config = dict(
    dataset='made-up ball-and-stick molecule models',
    width=192,
    norm='layernorm',
    head_dim=48,
    fused_qkv=False,
    bias='none',
    parallel_block=False,
    positions='learned',
    optimizer='muon',
    adamw_lr_other_params=0.0021,
    epochs=6.4,
)
Rows from block 6 of a small autoregressive pixel model, named by matrix and row number. Rows with one number belong to one neuron. Each number is 128 + 24 x the weight over its row's rms, rounded and kept within 0 to 255. All counts start at 0. Numbers have three digits each.
After each neuron's rows are labels from the 100 images, of 14976, where the neuron reaches its largest size: "strongest on" is what is common among them. Only what is clearly more common there than usual is listed. The data: made-up ball-and-stick molecule models.
# gate: MLP gate (model.blocks.6.mlp.gate.weight, 576x192), inputs 96-191
# fc1: MLP up (model.blocks.6.mlp.fc1.weight, 576x192), inputs 96-191
# fc2: MLP down (model.blocks.6.mlp.fc2.weight, 192x576, transposed), outputs 96-191

gate.118:094126108122105157108159092100099123144131141154117101115123126126138124115171134157091134142101168140130155103151117113149114143118120121109146105177131083110107115098147109143126122118109155154103107111119144093140069133156160120137126164115146107055153119113116175133092116114153132179
fc1.118:138113116139162095135126144149132132115137119117129140118151104110117165142112095101151118119177067118104134144109157159133141118133116116152106140113143150142176147177107118096107142147151090117173152112136137155096164116107105136148118134135089137160107129132128106140145140140075139111
fc2.118:098110083191127112121111137110122123163122097116095126134104128101134120129140097133115158140119159137140108111158083103156105150156156115090116164129158115124128139133161125185114121120109130147137126139102115133176124097147151145115094155140139104158125149116145115123084112119114153085
strongest on: red ball; space-filling

gate.422:140151135136137126134121178090133132157098110127150172093087127152079147114132125136107134121084137110130077113151134120161133117139190170140116110081133178151153143132095112132126104147114176085147137128096173149191127095129115129084080112143120139098099120095171129129143148138089092117
fc1.422:125147087095135102126133183129144139145073117112153098107129115110104147121136096103123130115099152100136084142116081153115119128115194141114131124144155102111133160150106118123091102113132119188138108100117111115132145122138130129158122111126119160129144098123124126127124171144125138116
fc2.422:154152153141114157093087109118081104168144145129120149162137138147080122114115160114127120098116117136134132137121171180141103145112097119107114153145107149105154157082120091127126135156162096137133135160096164103138140084143128099112089110101102134146112120106113102134117115109138132123
strongest on: balls and sticks

gate.116:127092102109124157140127102132089111117122117131122134131149156099163141160106120084115104137126111127102135160116177105116113113111145130102107128097074134145134150125128100133117129105134088086106119098148118107112158107080123103117142126147109132123165136112132139116137094091138105108
fc1.116:092117137161147130104122113115201149144116152150139147164114110128145132135164127143108135144145140134128098114172119137147132151128124131119121115146173115153133126173130164110120105144097173123153100125133158127131089162105135096087156165124142115131150159134101127084120131159118157179
fc2.116:115105147125114100135097146126132167094156094126154161075108158090102116113124129146187167116121151148107129133104116081122122117127128101118097179147128154125123140156124128168133156131113144144163105147113150140156129141147114155153101101113136106185064097069129093149118126120105138101
strongest on: red ball; space-filling

gate.324:110112135141115125111117133135122099130103117108105112094174108089103145168125126125105120151155170115129159117117118124072113124112144149127130119122110126156122109134129145122112116105102112144106107123107155133131128077104130127111101117132151147111082076114141144129092142138110117092
fc1.324:064090119101105145111117137109132080127155122166151134095172126120114119147128153160092162138109109099122155118134134119148109105097141098105154118133144108138116105132135173114093116125101111136113151080165162154101129098116146153108101106087146176106130088099133149121086133113100113168
fc2.324:157122140130119107131110115170136140121085139132145148179104103148138117162109106102123125108146130128119136188136135109169150116140103117151085094159117131089090123163134107151156106132119109117128093150098091110153133122177103112120154110117112097118135184174126109131150151116123170113
strongest on: balls and sticks

gate.76:118159109115114056115139146129134156130143131146099113136073171103146165146114116121086067125116161131125127166163145121157111150105139123096129143108118116177107102129108112123149091143072120137123144112135128107128115101126136139122087130095127127133132132144127094106128130032112102152
fc1.76:098130104126101079118152137131150156137143133130099104120091148106123193161153123089130078135129156091116107161163094125168119133102140090114129155108109122122116137106141152147143121168076126142084154115114134141128107119150161150116100152080118113169133110135137132114148114074142115161
fc2.76:121096179168143107113085143145101125124113140111135118131150159147129114094134151155128188091107130125141130133105142166144142115107127132123126128109146149108150086150112106137088116124157135118100129076153159092168083124125086144133121111100163092113128118137100146163134144133138155143
strongest on: balls and sticks

gate.304:131149110113102119096163113118127115124119102155125089102130107155065109144125099112114130085136119133083144105122118102146115125182123130104118104130116114149071144132101147143163142144119072072123126136140127110170124145141169111115098131157130140169061075110110090117116105142126179131
fc1.304:126085121166153149142138129154144140131106176084123139144102147082159126109132152148144169151161135081135155164137134143124142165070132125128133159126116112093184098112151120121145142121161165119134107141134111139108116075128102120087115131107113155106135139104147172117128111139123100115
fc2.304:154109141136153130166153112144143121110137095172148123111114124113141153111116097070094098093111176113157142136116132067113086106112108097146118071150104167134110145110139143138132118115119142168151140109156119130128141143136073128132132115135155075142117077136109100166137110111121119154
strongest on: green ball; space-filling

gate.75:100140084139096103083158111138095087126111119130111124125154098155122087119113131128104127115147093140113135097114111144148158138165116170108087141133124122139123161118101157137147140158122065119130134140166158083125118159114153133128107165164089172118094112146126193112170118101115118109
fc1.75:130155116090132097116189165119084097128113100139140141085157119151128107074111144107147117126088118163087112110105155155131135132174148135143123160113134131136105135083098097135140129116129091146105125129120181130120136151159141160160109083092139152181109074149138137205140160124113109114
fc2.75:131102069181123126107132106124152123138133177102095120147128085133094083132138098132131158115177141127139143080135095146135150109095116165126120142145161099140171128111130158155162160121138161104113136155116112078098119109116161128101133181178084172092119131150137163109138131123157132136
strongest on: green ball; space-filling

gate.238:152140102120149117169118154148107143113128157122112146130160123167159161169136128114106143112120120145189125122177133130194103139115137153134128134139169143140181120137162166155120137151170142113140101155133142119136106159113126127123160136096146113113159141165088173158127098184122138175
fc1.238:130105153087132133115141124121154113164116129136146095134148090138135103089115112143115116107152139128119116143139117125060174123137124117118125103119110098106104114113062087124131134101109103154118149140110142110099122091124147124136134093151119152153096149075128131108130136093154105108
fc2.238:130138125141113120173121138152108151126147171117124150134154115125142162140141156101144133113080146134139159113152111126182093144120098120135129145133153139184173144142161140146145121141117110087141110123126106116140142143111090119127123125092148101095156126176092108150125108215120157132
strongest on: small balls on sticks; balls: three

gate.390:093096120142120133132141121097109136193107112133123132130100129121128124121152173091100134127100109140137116146115109163140134116110142115139094133161107154146107165158121129123115111143117144142184149129143124157115130094166130171183116124135121136140191114131129135149129180156102173136
fc1.390:096140163121144166142124127171148153129116131117152122124085118108142171131083145118106143152092156136101146157159156150171102171153145126095133132130151126122153155130180168134149106102171108111103168145120143087104150094137102155124089151129125136096114053138121168127106133175118123178
fc2.390:145126114149151137125089076097140094145172115102132157125124143124145081116149143094118090139131083117100101121101109182114133121096145141169150124156082073149128100154116084106086145123091138074110139131155105118155154115178151127163162112125140152146128142100129111131121177114112133137
strongest on: small balls on sticks; balls: twelve

gate.522:093117138158150146122132124112124106129129098123124162158093137134118134100115136149108174092133113152137118117086168135165141075143154143117145137103145138169161134123096150129110127152116105133141110156101124149092139116123188138141132101152156109131128131115112131097162103106077136146
fc1.522:120147112083131158083121154143163212126157137110148118118121113104125118113121147137168116194134138132141152167158110110093120165115101110135121110123148136117078133128112118120106123170170120149136097125125147128166129122097096136149111170094103140125113143135118156150127153145106088152
fc2.522:141181153144143163088158161090141142160168113164125129122119144139125161126112115130128169112130111103143120133152142119167113076141152159137130128135112095147123088136129136111124150105147096142143126091134108099108126137106109114166162118088153142130098117143140084114180134141125110137
strongest on: space-filling

gate.134:136132129072131114126132118126138126142123142126109141108117126130154130163065131154122109128093157144102129134095125134132132122173103122123159145098164111121119120127135120144158145094123113131137099096116100179182200116184131133199099101117151151127146125120147146144144075129145115155
fc1.134:145128166143128134142147113170113124132106134150123125148121135139147104121144132086131125175134124146178128117108147152141134123081178114138121078152117157142109165160082145114108093149129117133123142131148140108112129145131096132119137129146152061166130108127131143091129178142129110111
fc2.134:117135101119145171085174134150112116142124090126155164125143107128151113114121123136120114111104130157120126135138124096108148089176121149130095111140115170106122123131168141103175157127124113105157096106127159124139148128114142109120150155131130167121129098189144124131171115095126109136
strongest on: blue ball; space-filling

gate.395:123104125102123120103147083070137123116102155096143141115121108113110141142160111101126159115112089117120111174136107141179084107138079118099087134087073107159139124106145090095116132101147163120125114147121079133105140147135113138110125159103144154128093146139091132135080086138131105118
fc1.395:114108150149137123135114094138120102157134092122162142134118106142144131121134111080189156167122090157175100148150116138146143098110106122115119131108131115143138105137142122113135144109142110126122109166141139181130128133109100144144167136133128145140119153157142137170054127158084156116
fc2.395:108142118126141135103155167106083145094130112136129100125146120128160116125119156161116078105177166109071109143124102149099109146143157108148131106106136131108084154127135090153138137128139133126154117082130108078115135106123144130144088156130085108093094097132127129116186133115114137133
strongest on: space-filling

gate.523:152164130109086129136124107150104103152148139117075150083140090157142138154129129136159083113166164081148154161112181127159184126135091121116150137119135132126129102153128176132140147134119125122153130129123149154147130137118128127109097112199152154111100136129100144149140139124146133185
fc1.523:138141101122133138143134111152125141150147142140144161099152084145142156123106128109163119125154143075104146137144171145151177085130097161145146142143084117127120150141144162167156130117110141090162105154116183142156171145121153164143114102133172142141089109112116172162107117166149153137
fc2.523:139065158162153192138143138133107141146103142144129091190141123125129107102150116143117162132103105157125121111130088124123107175124133121159139066145128120133143102106122119111091126139133172167083131111113132112150123121149110129124146134118053133122142146110147110104144104127126129173
strongest on: small balls on sticks

gate.488:125107106105126148129141128088137174109145132125154156151149169085118099161122095158145152105149134170076131142157150161117119107104103119125160137150121115090141120096102112115151079143133139081103120133170153153153158113142116166130127121134091125104137147143100152095103155146110162117
fc1.488:145120138111135138160105117119123109181127141116120138114096192163164125100105078085143141168127143145128064186076081138081126157133128115123108166148128139130112129133145135110119157160148105129122156147113109106145099126154109155152126112100126109123071090138108162111135140075149080103
fc2.488:124109127154122143115109166203139112111147124123128124155146081142099105170121152122098131100155146113112187108127182157119110117133153113092142086144141169096131080120131118120114086143142139136099133144158170154144132124128147124076119126107105110159149134086122128110137145119155153128
strongest on: balls: eleven; balls: twelve

gate.241:126125087112153125134119062114130123112097097149146149124154156127121131118146134117091158140157137173162099109147119153112194117152117140154170132116128137099144109113141139101114166122168133136139127154147119094104155123126104159100108119143128135144133090114152074107116099139108115090
fc1.241:163099111123176081145121103128156146093135080099167108088160138154131122100105096121117142104167155164131111130181118195132147094134114147142139110140145125135166126097156112103130119156131099116107110131166121133126099155147116137148111107151091122119135127104153112100129124139112131096
fc2.241:130123156132127146164134153097125163167101147122132117157128149128130135149167102139105105124150132134140140099124120149122117153095137098149160105138144126167118163146113124149105122132126177099124142135114165134142120132119122084159164114122067098112093086099112175124134134094081158148
strongest on: balls and sticks; balls: twelve

gate.373:154113096163129117151160137154137151073127144118124126181112146153122157136106149128122132122138144174164109141144094160142086164169122105122130148119150133165113162111145144081184159149134153138127105170112168107158156131101111120156153136114107078130166126090148123103107188128121161115
fc1.373:132105097108114133112134130097116120169120096122163128152140140156149104156170109167147145111130116137145166126126091108154168070105119182141134111122110109159140141134147110158115129145127145112141151099143133163151141157165154141176086129180118128127159153143136115158164108114182129123
fc2.373:161139136168106142134081078159119158124111172157130133144142136132108131158112124175122119128182143163127075143089104142124144151143128095132122131151132178139134154112077146121106140143131118133121081142114154128134123141086105144099091167143130119151151129084124126104126091189127126089
strongest on: small balls on sticks; balls: twelve

gate.369:122165156098119136135093108072136087126143125109098127169126137116154121099129127118073102112093106102156112138087121127133091134142083141106126149114132107116144148105135133119114148094086138132139134138116087129130118134120062152112130151113132096119171119074135132162173127135095084142
fc1.369:123139155107130136167113117100139123127122106089107092176160133143146157110084137104112132098105085111135070127107148107101126131116095136120130144070100137113135149111166130143148126121123146110142142118090115103150141135143041132095121125106128106118161075123095122145099116124092073109
fc2.369:170122104141112122138167159172148123115162159114158120113124125165076096127164135153156096165123120140124141112129087176135143136110143166155130143148159145144127107121091156103142139126099120132117108153150141096092134126133176108099146065133084131142063124109126132139138131103155148160
strongest on: green ball; space-filling

gate.501:111090115165126078160108078165143103121150099110139082100154124119122110153112128126087142133116153146145123188121144131090142126120137138162095090145141146094105097102136144105125122165118117128125103142129130124181147123115104108115142095135142146130105100122112137122104104138148113109
fc1.501:131078109166132127122109151109101128128141090109106138130140151120181091149153098153107103101131076129120157117145165137125129109139122098139144131143161121084100102129083132110131128139065149092154123111134118149117103116138180107148118147134162132157124139101135147123099129133110137123
fc2.501:103147136096135114120134127099189116139140165151137166092151116124097133146114125078132135137117160145163162093151087115136117115094119146140063108113135114168148164158135134105146112105113105143108098119098155150122136088135118124082102145110130147129164122149103129131133117117108126165
strongest on: balls: twelve; balls: eleven

gate.311:095160146150151190114127128096141151143140107110150138125107138117119124114127119129102152107153121104097156097158137141139100068124090116151151068130129112159171069065149110119108121115158124170146129133149106129121100180144117141126130117131136104118117116184089073114171166127146137096
fc1.311:102103104095139117121131149154117158140115086116132138122086124065113123126155131117169140099102118173161128135086127187116162125118170098129084101143116126101141097159136143147089148121130105127158166162143187157137150089171146139109107099122097155156117174117164124121087086095106150157
fc2.311:137135142132156158112130117104125162204100092136164135104137135102166111141183137152154118125159139093135138125146196127125117109110069127142159110134134141092125118108130155103138101091104105116113117079131129098114126129145127136105123138153142135161101111156134150123129114122127137084
strongest on: dark backdrop; small balls on sticks; balls: eleven; balls: twelve

gate.71:135108110113106127145098137106088093162145070140154179113147120122105117130142111138156147117137118068053104123115156138102129120165143144119170137155144096135128128144109079143139130104171099089114130143107130118142114131143203129176145126117127168114114104155128130152146074106134140130
fc1.71:116113108110150098121123136123079131172160090103160148131128133108125138111086088108154100163147114131087119121142157103104129100159151123115156132154134125118115136135128080154150131101125086112123153143130144120174111163144160136135105116144124196074143093139152118128118091124147152114
fc2.71:113122145154119113127136162111158097114081173148144084110128130147124125139101129132126151137098121119132163115100126178150148158113107104106130165112101148141110126102130157123096186114109160131116125153143061120109130135140093115122102076132110152130117173083147152121099159137144091129
strongest on: blue ball; space-filling; balls: eleven

gate.141:099125167120124119170130096142104103145096120147108112140122141096129154146154145133140126160180153162130103101122080148166127147150130138143152127119118159140148156102136105142153089138134126108131130170136147123139129131152154143123152144069136147121124118093173152129137135132132155121
fc1.141:123117156147175130136085144190135144117149142126119117128120160136116137132144143125127143129119117124092154152123119137104155150168137131168177140099148132133156155096127099155139136163172107146112103076117143087169110127136138109151171149078144097155158131145142145115069128144136137150
fc2.141:161093125160113145127130126126127122104139154126123117163128146137125134128114121139129079072109123132175137123141142132117105088130142147096102160157155115140123096139124129116143132092138099130150075147154108133153158136148149088116095121159142140112140117124117139121151141148158100121
strongest on: balls and sticks

gate.440:115153137126077183169092119138113071097138084156120103102133117149126112138119129112104086157142118112063112109147167127111120145145153132118110136150177092150118131148103143141121164151164157102130161163153137159115119116102105123166104174153089097111171134142104141079103161127083120068
fc1.440:110147072120099156139108117127143129114154109102117112121122091125120080116119137128124123188081105104130135109110129171118116152126133082146104147165131119118133126152117142135124110139157127117129139130192108102115146177180124150117126155138091118122138138122101090164136104146116109080
fc2.440:154124160115196100107111150140084111110146083118125111117139173174118143132165152157121140112159153139124141121146157066131108103087129175111120102075124174146146082138142119103140154148075131149122136110121101139110111107115107144128122120121154140120166129166131156136128150109136115158
strongest on: small balls on sticks

gate.310:133124082111170138096162107109121134097101132110127143095127143108140167154139133111162087113129105108114159062133084169148119114110115152123122145166155112130101128129110072185171133146175103097140133099134123124149121128120116108100160137115119133138127124142118113123082103089108137118
fc1.310:114141169120116155136118153130138095164161111126090092163142101146122101124106126148139172148132170131118068129123166095101160129168102124144126114110134181123154126142129162100076156115115157137124112141125147103092118139117099163173105124104113108120136094112132097111133152160135147150
fc2.310:131160106110123095146145085080140140112164155118140137066189126106101153159130125141135138170143098107142139110123134129135161144153113140114105117164143134152140123122163127180168145131106110124068132130115146147169133119169120122141124082129128102126188149122173108151105071153109130102
strongest on: green ball

gate.150:130129116172128148109112110117159166133140133117124085165097131129141111115110130131111125167121141145149171093097163125156148167121095167117112123138137114134112162136155137135121112091142120131106145141114113113125108107080115136120118158145159106130125128137134138107144118047121146177
fc1.150:060110123088120116146117124135127127098117088186111139091124106174161131124180121099172169111104151173135098079129078118109136115145140140116104126157133163080153149113157080104119146114126166124134091147132122151106123138112147099136111097156121146157146104130124144116118144155130142192
fc2.150:158151089126163121113089122150102154133106136124098140123133120093116188153140129126113150132144123106110155103113136127116130152129130096139179169125167140124117119132124120158131127109146085098118129105150156136137159130148107112112158157148067095097123138145173104105171101138141113102
strongest on: branched

gate.326:170115136078080152082122133126149151104116127118098147155102142094103155167123118077135173139139124103133148112148160119092124134111123154113112107092086132094133124160121158143137101107159067100122131129118118156131116110081160130132132149112132118111110151144177138115149125137150139104
fc1.326:154119146106092139137119128131099155132140101123072132164124136121112159119131136083168156139120159128154149115142151143118129120080148166118161085105078141099122101123126138126195125117170103096148107104169122162116125094098170134143131159129129150136091138152152131131145186156151141139
fc2.326:103119121105141178136148100145095127161162117103083122134134093125135174135125145117092154122135135128129152102159158174105138155088144138183115153132085111139093111094104083126105118175117149123126122133145140127151141140125149098100120146175145118087176141143115165105130140148150125116
strongest on: red ball

gate.475:096158090158094159119105097112126126128149118120123103125119157128119094144149119123144115157142111101101153127169129097138141120124106121131143179137120154151098088117067091159147119143159117128141107146135095135154120124132144067129134152072074098179125139135105159136090108094133107160
fc1.475:114123152131131136168172113126162146135168153131140106098162151129141150133083073088091141119139121157128127172117044134134137140114127151163133112120153164112136128160154122156099096156157129099154150141104120145162133141180156167104143124186123123103136104139167146139149153087157121168
fc2.475:159139172158144129118102155138113126125078105173097135162110121093109097122150135091113141081135103127172116131090127155141077123161094076135128166135134124116130111134148148122117167111157127122124049107131151106139069099111135127113155139126115104121138115106120107121157087095103163128
strongest on: balls: twelve

gate.534:141149115123156114139140124131159110078109129159142129122118098160138166133073181070114103107137184157110151156141162157115097126120142105099137145151110159123161154089118150094102146146100121106135109129116154109151161133150104133111120111096119138138137121179153145097084093085139167142
fc1.534:120062080148132126134108143139134140129132123105088074151144173129096139129126155113078114134136136139151082121071081112150108120118168113121145126110152116121114092094106118141130147125131078093127141146129135129146138115145132092121153117075113126122102184083160121130161096107148137121
fc2.534:117171163094091164131164128115135139130131167124149120126110133143179119088103112165160113110149122158110116160156131118094098137138094141110097122154126110141134149152143146097144102136153146180126129115114104110130125100129129150166136181097145137131120131110096139120143121153122123150
strongest on: green ball; space-filling

gate.299:125094128114113106136143157122137135149163154127096163193125134107117125159169152149121158152121096167130118138134118145151120148154142149119069142081133152177180118146127150201139125131119135113145108150154122153189129139136147118086137099152142077126130111152124117125098145151135147106
fc1.299:169142130117113160114106114100126112105144188112115095113132102142127099146142142123138149151124124102110144160119135092128142166118093120117099162151124070112100089114114154084104154100112138083150125123155094117077143120108150151079156150171183118108099133161102118128131141152094098099
fc2.299:104127128122172144140149152133123153133154086063167147137147093139151161088068124130098128140156133123123161107137136183118105131120122155144150072113133154141115109095108130119146125161182168118082129142136099140168159145141140145114112132133132125126110130117176116122106151081108147153
strongest on: balls and sticks

gate.503:125134134127149122087063116104135118125110083163103159112156148108107103147117106169165149128135100115111132137177193132103129088118152169154155115109149093130121119109078132108127178149118129100146136119141101155096127077150152093145137140091146168144133136100113126110105108086126132115
fc1.503:136117086132111110139147117138138152095149135130100109113110121084130091168142135156137093095188172105135131145098138130129146130114143105166116130130076123102098096169130127112101096159135128143149158135120105116136101146131126152118166140167144136134160139135169135123110117128121110140
fc2.503:133125167119158118097132167126137127174124130152131140106157138132101121118083127124162118171079146137172142137191134149162121092102102134134101121113152124145109134109128139091144124125107101121112092120162143102140129115151126148142114145118158183145142088132140126100108139130131092141
strongest on: balls: twelve; balls: eleven

gate.524:160122106142112130118097095140143166122129111157083157171155116114153123134085135109119185088156129151142106121113123140134161152147130157157149175121099138171131145130117141125104122139088122159102141167139167134149150116121130127151118139125097144138141126153157142101098125111110146095
fc1.524:138105180108104087129138155127095114142130128176082103132103115111116123124130182097160131132106101088170155100116140113126145114127146128101161149145094132129135163142108116096139112134128139121190120142135131125162155063117113105130112140151075155112084163118142171162144113143123144135
fc2.524:120137113115129100090142128165169127102150161131171166108123121167105150096124154132133104118144123127121125174124127087137134097174121129103103070106133144095149153128132118119124092119142145136084108129172089081123136183146133151124133121101132137125152143176123130132112121099155096104
strongest on: balls: twelve

gate.380:168084194123082128149122078117105109114126127114124138127162155100142119147162113163124088133155150154139109128144121138109107162095154150122150140111160148111146146119128113130123188084150116132145146150147126121127150139126121114142112127156111157100124145129135106092146137141140136121
fc1.380:103138147146110106160067111080122100133133150094157133114174145153134126147143171154111119147127125136103138144094133132076097127169172149140118139144170114107123141094104156135115131179108141141092146138129115132101119126149119112147134096137169144127131145095162160169152152166141117141
fc2.380:150099144095142119151162104157153128184169098136118145097171128119130116142098109153150119112107146106156124115116140107151108114133107117071058099104162144107131149141129099121156119086140122107196146087127090103189111113136110116100132135148118149096145153147124131107114150132111124152
strongest on: balls: twelve

gate.52:151118099098135084130152105149114152121071113111116128102120137152139149102140086101067146164102153155139115147139081143177094147133141123124139139111148142156175103122144150141097131118131126129102128129117142118100151133131166159139140076131123121123096167128134123111119110125113155086
fc1.52:089169118130095117136111154063110099150125154149124109129064141115167112140127131131125156126142159153141133111129159140092152096115133154136105121141169102096061138116133124178121148085125139146154131124124126107143110121164071129138164125093127131130162125142165130176126167141169182096
fc2.52:108129109125133179073061112168143139100102156147172156116129115137125128100126147104152164138129102173108143120149106117144097104145165071134133150117120129147116132119163156091156129115132133142150123144188102130137144146151164118168134112115152127117114111116121156118104108112115101109
strongest on: small balls on sticks

gate.28:129112114113110122122091115120130137150125087140130105117127113113146125128131118150083134077134115165170121099122136142112124106105111129104140099108158164104118101134154113115116129111077088131134129137105151139161144146087123146169058113160080129119152126094174130158116106090102118108
fc1.28:111127115107094059136170147077118148151177136171096133169122146090125129139128138153115123146108132084130164120099140086150128123120119153090107105103146180079127128140104127116143134116099152121166118078111138100149102128130150171134083150105193110138133149108142145152124146095100123151
fc2.28:140121126141143169142115114197136119112118120129126135120148106131119119122097117103136161149095119118092140122154110099150127131133116120147130138136087115154111121129137149140142144097139129165103146126171123140076177129177122130149164108149119140102093103173127101098158100141143123137
strongest on: balls: twelve

gate.322:162106152147154129159140113135117137141116107117109131116108148128128174154103159153085105147111124163090144115146129150172132176166127095124097123157143131149122158121150117133123138120143163141103142144136192155152120108098131149169085168082128130128096161143130116111094126169152160119
fc1.322:124128092165147107163114118104123159142145120095105105156178140136147124161134122140138126131121150127148182111132127143101080099129125129102126127139107091164083119065114106173129137122122109147156097161129121112126144106113119100139107114084150089136107127125119135115114112126161118118
fc2.322:117125098116133130108133097150133137080144104119137107103086126111141144157133118142110095166127110149121093124125116086150138186124168106123119144102141162149130149129127143097100130131098117147159123152139111145104109162136092125176120116154131144145161124176080144179150122132171106119
strongest on: branched; small balls on sticks; balls: twelve

gate.270:043123122136122136103135089143148113073078119120134153141109113090093136118133076138156084151120135134131120127137117118121134110150127123111102119149113138115115074137107165107132092129099138100119122099132137123115098109109116128139121132117122128124076104120118127160152109145168097158
fc1.270:127098139156125153126176153170141147103159133139146131168126127122144164140128124139128123145133136152147106149141117156135105112148158122112151135157087139177147181109111135118109128091129181153129131097143154105162154106126139150118097164105149156119114192117135159128151099184113144134
fc2.270:092125123134120126131104132100153135162132147110129151111136080141096137120130159145127099147119149075109145146136128141112134151170122123140157116119140148100135088122151145132147120160129113113135165118084085171104125139112164048107142088152116138158100088144152116140040150141140101103
strongest on: balls: eleven

gate.172:115109112088141172127133098114120159131125130099089147116105093115163134109123111136092159103109120110119144110099120137151104128143127088127094106143130172096118137106126148123129091175167138136113105131157162145124142129120145152115096145121111093090140087136173159155116092162141165108
fc1.172:118120131137128171140151109106106173110147140161151063097147116125140137131122128151119115099124153168157132149094108105147101196122133112135146131133134155131135140155111176112123119146106107146087138174173155146137145170123118126148131116123110131163156130143174134124130121120154139157
fc2.172:138115165097168110106162118124127119138122118151122168089119131143137130091139113107142131144131129151105104115156135141151104112086154134115143108106103098116120157122138158152131128160097162066121115069111118114140124126148169119146086134143143163105117126108130111096115136134149124092
strongest on: branched; small balls on sticks

gate.146:130115148120141161118138121088123140166149115105108087161149121139183105151140165104155089111137158162126130109114126145113146132105151153109109146114147112151082131103143106170101144136095110139074164122147144152126145140110099151120135164148142138169124127151130157162129149100065150154
fc1.146:104107122118123139156189180151138094129108130122103185158115190122124111133114115102154178137135108116143123159110104135149155165123150147117103123114132075120114139126136136124100119118141128111149125104165180099111138177078128159139129122114122093102148136142114102123144148136116159128
fc2.146:127184140136127118095084104109112160136146186121107116136118116127137134137149167125129145128097135121110126124109124141100110102111104148124190154180081162130141127097106100143135159113136140145099114129123114122136116096141153105116116123146103108161118085094150191162140126089141147126
strongest on: balls: eleven; balls: twelve

gate.64:129142133156086130136139164113121096104128132095127150099125115064181130118115132161118111121097132083123115146148154144166126132100167141119116053100143068125115105124101133143136114114129132095124141114134143141117112159147167132145112172162123133113099117143116109133138133175091162084
fc1.64:151096158101134109134140142135171116126127103138152111163105119117147128107117159135082147102102136119127134132128162142153113088109122104094124099105160098075148095129103141150161113108079126117166123142120084129133138148087113118078111148116145153097066163166150144157116118145107117145
fc2.64:100137162123139142120144140160111108184119077117104140126133147115120123125095120109151130153111119147127137131124125127122175166129099132107123136131120153176118105145128104111137120112146145139115155108153189123170145093151138111184129117144109094176157094098098174138109094117118140150
strongest on: dark backdrop

gate.90:133140081113067124118183123136078171178123092150139135073133093097146122119126127104177136114087143122135115116125154096147124153102104149128088158130093125088129109140132078148123118097081122127186148162116110144083124102085132140127097156105114107141158120116146116104139145148130129132
fc1.90:099112126105168138137116153088115128106155140117119127177103111122116145119109142141122141124093124139105148151157105108121139119128113119153129120116161103107130166117086145128147124191127114132099107119123103097130084144116164139153162101166121141165169108100101156140136161146082125065
fc2.90:140111142100077137092123116156134149169119108146146110101151124128168119118131103104171123108148158105127088109110149150123150154135142160105109145152082112131123108141175150161109119074101120131151136124121143159112147165118113109122142121077098112127099160168170121098126099128162127177
strongest on: space-filling

gate.137:096162124140109106112093142117149128127123079140149096145111100151141141142124100142101101077157150196144171127116117136166133137107102121112149129124152128117161109120148137149154142133136098111103116096100104129114160126130146140147122143150090137135139136152092150145094155139098132161
fc1.137:128155143120146167125124126102163167168142127105158128132133120129129153128160097122112113117100114123081134114164135144095143122144105146108135178117134095088182102133144107100153165067173139128150085086101122120148144122179100144162159121116118093087127137114102143150136114102122134148
fc2.137:139125152114066100138099115142147146099130192140137144130137123134097119147120141144112117129138131130142154173116127106132128142095094105122137151123115100140130116136106134130113111166109167176092148175141134160078127165124112160145076083133158135169114179091115098138126133135107161164
strongest on: blue ball; space-filling